Weights of a small CTC image transcriber.
Model: 1.79M parameters, 32-pixel images, arch convnext, depths [6, 6], widths [80, 160].
Training: 17400 steps, batches of 64.
Data: trained on seven-segment displays showing three digits, 195000 training examples, 5.7 epochs.
Rows from block 5 of a small CTC image transcriber, named by matrix and row number. Rows with one number belong to one neuron. Each number is 500 + 40 x the weight over its row's rms, rounded and kept within 0 to 999. All counts start at 0. Numbers have three digits each.
After each neuron's rows are labels from the 100 images, of 14976, where the neuron reaches its highest value: "responds to" is what is common among them. Only what is clearly more common there than usual is listed. The data: seven-segment displays showing three digits.
# fc1: MLP up (model.blocks.5.mlp.fc1.weight, 320x80), inputs 0-79
# fc2: MLP down (model.blocks.5.mlp.fc2.weight, 80x320, transposed), outputs 0-79

fc1.209:504497505469518406474511518499504479461580483538461522527531512499573517598528476487490521517435498496496566455489552497517449493461502447478456523447479537445581489441493546529505579456485452497536520444469550466548464476449515398446488498
fc2.209:481515460471522485530479473480501534557500551485565466515533572495484464579560540530511547475547489493487481534504500514598523563547451442440502448476471444446531490499492540511441509493417488543570473395514528525564488464495529449528539475
responds to: decimal point; the digit 2; second digit: 2; first digit: 2

fc1.198:543538465519449564620423514498500468544432473449563469485399508515474520544491542504529473441495489463541576506496466457529471465488514465465475512540509493471509454552500448445460496517480539563527482518526545475481549496532515529426432506
fc2.198:495458461482425486416492526437433483492506563495480489476481415450477590512488514558434510471524461573457561483515539532493519596492517498418497502452450543517536499512484561495476542488483576553523534530538509517449498495521521515465533545
responds to: the digit 0; second digit: 0; third digit: 0

fc1.171:533479534452465477490437470530383484582478465479424494536537522535414523455532449531502449503525545426509516492433567520474521494500517464539446441490503530498465500487482499548467543498443428520470438504507544523495529438523508461506567539
fc2.171:555458467544541447437489536471491560538523491424556550467539496497522502471519542454521547547486542464544481458500528503501456436554465579533510485535581507427482459448502547445507477520500558442499466526479433478484546509557490415500487545
responds to: decimal point; the digit 7; second digit: 7; second digit: 1

fc1.251:548507457501520516491543452529489489488572573579512541452507542524438465548538505469464499557494430527492484473556532498484529498472563553585540546529562524481464471526522495411468533468520549469541470431476487561487505554495565467543448469
fc2.251:460578540499582575508533579544452493509429474509509565463495566481529550557487530476519513542543557478581485491460474500474503415526556480517501514546512480553507446525468559518555505491494458538511470513465491558486485509534420468476525560
responds to: the digit 3; third digit: 3; first digit: 3; second digit: 3

fc1.211:549460468515488563551574504548451533454485464527428450475449454490524478524468534437497481458500508507538547434548520475536578514542445564500402566466491537503552498430489517448507454491499555574539458534488480499450486529511498516457503502
fc2.211:532515549479574472509470462515502558526533532463468481520531472468510492450505508476504507512559552561578453441520470573486504577449478451520545506474523476469421461532523412468432479481487498522539505560495489504452603504521475547490410518
responds to: the digit 7; third digit: 7; second digit: 7

fc1.269:527493491479512398482535396490521490445477512499538610514540566483537509482501452469525495511506449460488420496487530516469564514437543461536504505551527561487478495488420450456475491492489521488441456594483507511508482542483567515519451553
fc2.269:488464533526576458506505470559515499478450519505493522488435495496506490458484486489457494538513500464487424461552431549445580523494607438548471496581502545541513525537451484552559491406485476511483548531529525480512526475444452555548551503
responds to: the digit 3; third digit: 3; second digit: 3

fc1.303:434515504608488491452505457521455451507490502547462488501477515478485425573461372559533466494524515538529504533499550562476504488480548513483421548461502467461518533507493498519499491447488481462473553430453454513520477468430547534487548444
fc2.303:527461499470521549551472551395504522514476598453484465518503519553505508568540498461411525580475483485562432512515524511422488475518446553472466500503458524527498472532486511539454484479496580485521577501456522470516516472564497501423541509
responds to: decimal point; the digit 7; style: green glow; second digit: 7

fc1.319:510490555491534509465532491464446497506578518460514418471525511476431528473473519480488542481458440515490486502547433508528470426427582518517434447501504524469482552459509498491482525461481459538541440571451495463555522465442486599432509467
fc2.319:534442428585592445526537490553559472506463489516522483520498459476483429454492503617508561501505546558491505460463533513535452447500450482501540554488541526523440490507509510464526454547437452506499443447485449469438507474502534496488526532
responds to: the digit 1; third digit: 1; second digit: 1; first digit: 1

fc1.155:496492499484529472475471476499509515469500470524493499369478529522539507456550486489556475467480508525510514477536565492512573518507488512463518487482472584506486460473470556442427526498495470533485451560511553432538583476482440444430453388
fc2.155:491511556579502534514491424534506473503446509431581552540469480521559545538503466486464448483462449571518479457491557547494527559490516459458580495532498556531553554473486491448503522488503507515496540505431537593455507541420462476504503519
responds to: the digit 8; dark on pale; second digit: 8

fc1.279:475456549432492480492533535563551558475550553499521474503440542523609511601493491515458544525474507542556531506481558583433558479469516498552531478466482505501555463431526484508516552475514490464530468518456457500446517533537453545518525538
fc2.279:511505455469537449582478508476550452502574522412473472445476480489522462541459452509483494544529499595526561521452530487527466471467516535476516488534539468507508503578518575479447568476463418492494467514507518446531416496522460544536561523
responds to: decimal point

fc1.77:538466505442492501470520454486497477586531548494505569440475539513523538487487529464525537524458483476494589528489415549451470464545548508507406532423547499528477461481441516579521553511484450525520461421450506480494456466465495453506534452
fc2.77:515493466545376475558559493493570502468483513494551513547478468539498480428471509521524445459461516458477565458540456466497466474495501517534501512533531532450529453513502557572467465441423460491461517511505491541432566532534572434489536519
responds to: the digit 1; third digit: 1; first digit: 1; second digit: 1

fc1.210:508443454531570529511511411426435491484563496544523445494467577547569580496501501477461519474521528465482563500535473512518465539525487485497439490499597475481499508506509458502469489509489516470503497522503451474470458459547436582442403509
fc2.210:550479466454480478488535512524484559581519546422470605512523481509491503461540522482502477517446573488484505512562490543485521501461460516482483446574464525461419522436447542521538460551549492492515503445533498557508518547555483450578569507
responds to: the digit 1; the digit 0; third digit: 1; second digit: 1

fc1.30:582471540493542455502550456491554518490450469488539495490504495477468500548561438407495522511525496527576515356557459470480607487470573464466489484500512506472513510498474487511496506498535532470417500505475475471482483542445536526458531539
fc2.30:492501462549488517462505499492510498543504376528577554504494502464512532488543530519529454509410506419507489518439502479536457469431505580507463533427516531519534450563535453513531488491474469529556429525528447575512484459528501475561476543
responds to: first digit: 6; first digit: 8

fc1.13:497493602482456522450554526446497505508525517496499499485410462495506510461462464511518508469533543507532562569540431502498509410507544468480421529461492488502456493513452502512513522464472447486564461554516438437481543449564581449443514464
fc2.13:489483444502458529524540570473489466545476486480480522444452459522456451444544505447458514504525535496487434502478479526488500478503485585474515508524543451458535451541524508512571521495456516404591470527412467593512514423491563470489527470
responds to: the digit 1; third digit: 1; second digit: 1

fc1.151:538474500504450453494458534529479553503434493475445447501474494513434488535454582457550542503527505463586516475483472395531435456452513573490461542518504532465452481507538448431496543478458496482473476460452441572490497504473488547504507426
fc2.151:527518589458482500533517544517544521500542486565487454497503494539520645586412464497529574542587522539538499536480482565491490501458527457497537488517487456542516529485484502451480506494560443550549524500537471519511539473453509519559497492
responds to: the digit 7; dark on pale; third digit: 7

fc1.45:557449547492494478514497536548466484454515455589436563514522521548565503532511473510471498493472412457531531426518600526546496484441507443541446558534529494534540492526457532415480495561542510500473471485510517488519498533476537587511543482
fc2.45:446475476528479505497494569526496481475445517459489522480476464486478467456545473474495516496575498507606517569625517547556524541526433431529510478451492476502461528508480484510475541518555549496468423554393495538507523461497475561503515485
responds to: the digit 3

fc1.106:421563543418498471551569466488435478488524531533463472475486559468483490431433530457474484526521507491537464507469544550474566517501536495553412555469490500477490520561505524451504516435491447552522447429537464482484468474535541555487446467
fc2.106:434489453520492489471511543444476540511456512492438515465478440493511493529553543415512485563502501449517507606511562481513548491499396509473496474565515502490534537431591469525491515495504599485525464517536452491492449483546418481508508510
responds to: the digit 1; second digit: 1; third digit: 1; first digit: 1

fc1.95:480543450504529517506512491549532510540555521494517473479519510507597501547505514466528472440560438523462524470416487552428514481455420466450514518482635530517516472499521455559521468519503503537558510506505482572487540485520494500562533413
fc2.95:483540497474497524499513548459420501468591476531507520527527484499439453542593459496561427484487558565528568489457552525426507489408471500462496502525489519480534482532493497565490509491436506502437490492478452437529471529580421504507483495
responds to: the digit 0; third digit: 0; second digit: 0

fc1.65:474551449585418527514535493522535409508444466505487491541578467523539466500441532433511478575532528526505504490439516552560530479492455538502535505554491499470513502484423457453452486492489459545559448552515513471488525401478460522513504533
fc2.65:548555534502459592475517487549466513422550537506454450503509493437441467460511504466532497567521443516515464515496504436496445488524469493481615555513495530551439468485534477455500513492520554475496550483615499504508477534558517548476540540
responds to: the digit 7; second digit: 7; third digit: 7

fc1.157:537519467543532522480441501442452585509434496505511539593548521494599526533547440539494544552522495516522550433503519512495468452504435470438483516562494447493460491491577514540470513591534461499531494479497423505522449509528456489497486526
fc2.157:480417455475533466454504581478447515507487530514458533477454495469478528463550480417431503467510460455459465509536452463499468492473571464492467564506546471521473418491429518422501494569504417459521502446462495434534516497529510484505436473
responds to: the digit 7; second digit: 7; third digit: 7

fc1.229:537492521479496526467555461490408466479566495543502482469461425522480397493484533471531490481425461560519542474562467535512497432490533415507543491448527505504476457507464541500498501482439430473561494476548498463493472424526536463480509414
fc2.229:578462489524529483509536547503429488534456485491473578590480532460459548493470445500544556502527461501498463467558519521441502475505512459506506517546454482478467484498545494403578454455563524467534489514518475430511457460504430441555467556
responds to: the digit 1; second digit: 1; third digit: 1

fc1.268:487482527525475405447532467511547452477556516490519557482513450498466479538519526477555596565436478588535476482532533416513452408427491476513517549546536487507521452465478428430535502516466525548517458443483488518487506497532525501502519483
fc2.268:484477529494505439504473474549480497505548480497491480428505496525470522479439505535518517490499414537506432573545415496477474459488502476530509476540504387407476466538517522533526526426558421430533517466486507446478531542486523586509457495
responds to: the digit 3; second digit: 3; third digit: 3; first digit: 3

fc1.204:477550515494528523509505504528546516468512381506538486485477506531465547463457548553505508404526508585504494536421507573532527527443492449518500538500469587478514516509458447536541441454513461452580527463541535478470568475459488489515542483
fc2.204:473469486468542476544497520477481480500598522478497518487476527451513571587499507380524526569401532450528516473531485497452506553497466533426561479468523544514531534469535485472509562467468428450490529543487489437440497491479497539515466471
responds to: the digit 8; decimal point; third digit: 8; second digit: 8

fc1.49:458523471489498440439499417436496502532471479489467504483402498455565532544446459551578517512511505471508469518490436489512552447495524495537418514468437525487470518492486539594482497548499496476453545554503476483535468428529585510527441486
fc2.49:414476532539482423479545533583487521495401434494528455493495487457560523534530500470474495523433472488461507513500510459580507511379519523492528557594525520514524429515504536528511558532505451533525519491466518450508507437526526516495475489
responds to: the digit 1; first digit: 1; second digit: 1

fc1.276:477469511502584565486516526486502480500494461535516507379435447491513537468508464462446491478532550558529542452544488518547510485488550462470489466388469494487566471500587519548497506477535498510517577580492519448440529506451527515465526501
fc2.276:442515515503551594456478509507500488470509504512538472470532529513413492501504442550513537469523446471498441577463490480495439393456474443495564469491444460501529538539494545513544595435459500491501471513474449472489522492442513546559461547
responds to: the digit 8; first digit: 8

fc1.112:531557549473529518523517396522556502536468544472467559517462406472529544572485481463506530485528509512513518538582529492547567437534534532512461543483565512450498522503445523533457549425533555540525483567494553527525556485487518492456515495
fc2.112:487494571523530535527503472491489488459469454492474474553590500466407491480554532448481536486503526505485490471485427410433458504514484531490526473493472546469509512566543506512450541491466495566530504569552528563519439471422459467554581529
responds to: decimal point; second digit: 3

fc1.258:487535524498427567446515500509476483445471510486582465495499629498504484479509518503528554497494519521532473443478411496479557490472543494517437479515395437515537509526534569481499482501470522468436479527468545441500573477420504484530464511
fc2.258:483538515556544532481407477512506512514529508441544467465516499561471420482528551492489508508429512475524516472569546436476513457498586504466532429494507497552533459494467441538515412443493558472540459435437562530448477493492541506470518529
responds to: the digit 8; dark on pale; third digit: 8

fc1.56:538492533480508456447512441527529526530564515559553511530530528475481565551530470486431512462451429525504501527517569479546545505557492499537473556539532456439474474557493464394447523478487552515578448478429493502512449562515539476497506461
fc2.56:454519490514468519424488505549461470484480503537534494382504500482485469547502453506535460527502458480544505501577464450423567440500550498554480518574542500520555488509494571524544453463581484545569509522519513526498506421471431489535528531
responds to: the digit 3; first digit: 3; third digit: 3; second digit: 3

fc1.316:585539471533506553537537485544459527417439508488520413416514508478548466486468501518460488487466540475499502495533528440518500463539462490490406517470535527502480468466526541499438595493459544503501442450497572553513488480480532449528518417
fc2.316:503543495492454527536380512533526503529555454474452449486523482481497482560463492517434499449487483516390548512541530521561544451488497474534530520512424492513536500431439514441514443460488471486522447560516525554465521558539562497545501463
responds to: the digit 7; decimal point; first digit: 7; second digit: 7

fc1.295:495448471477466445477484444576495528518470483502504554463464515504594488487529506574485575585457489493540524501489495436501533464630470532554529533561505547520456548496482511418446498471503531525530469445481559513504467534527514447512524502
fc2.295:474511552470491457445540551504469510511517515481540428484495503491477489557511441505418482472433435535563409505508521522414444471543518451477523462451451432528537504432470452515512494521432487505505481536391503512512484530551458461515536469
responds to: the digit 7; first digit: 7

fc1.175:505466557486493544537500511475534443516442456485496463526482447519480429512479403505495569525518482532497527466603544498502485489423531492512507582495508475474509480497500565400558485519498469505499532561411509469465485487521403460446540487
fc2.175:480513605509512515521475473574524475495457530512510480474442482474607517435543510500526545487518502556461484501508555532543487539464445476484534593536514527438512559546474525414514520479499548522478504477492557484437602446501461482490487543
responds to: the digit 7; second digit: 7; first digit: 7; third digit: 7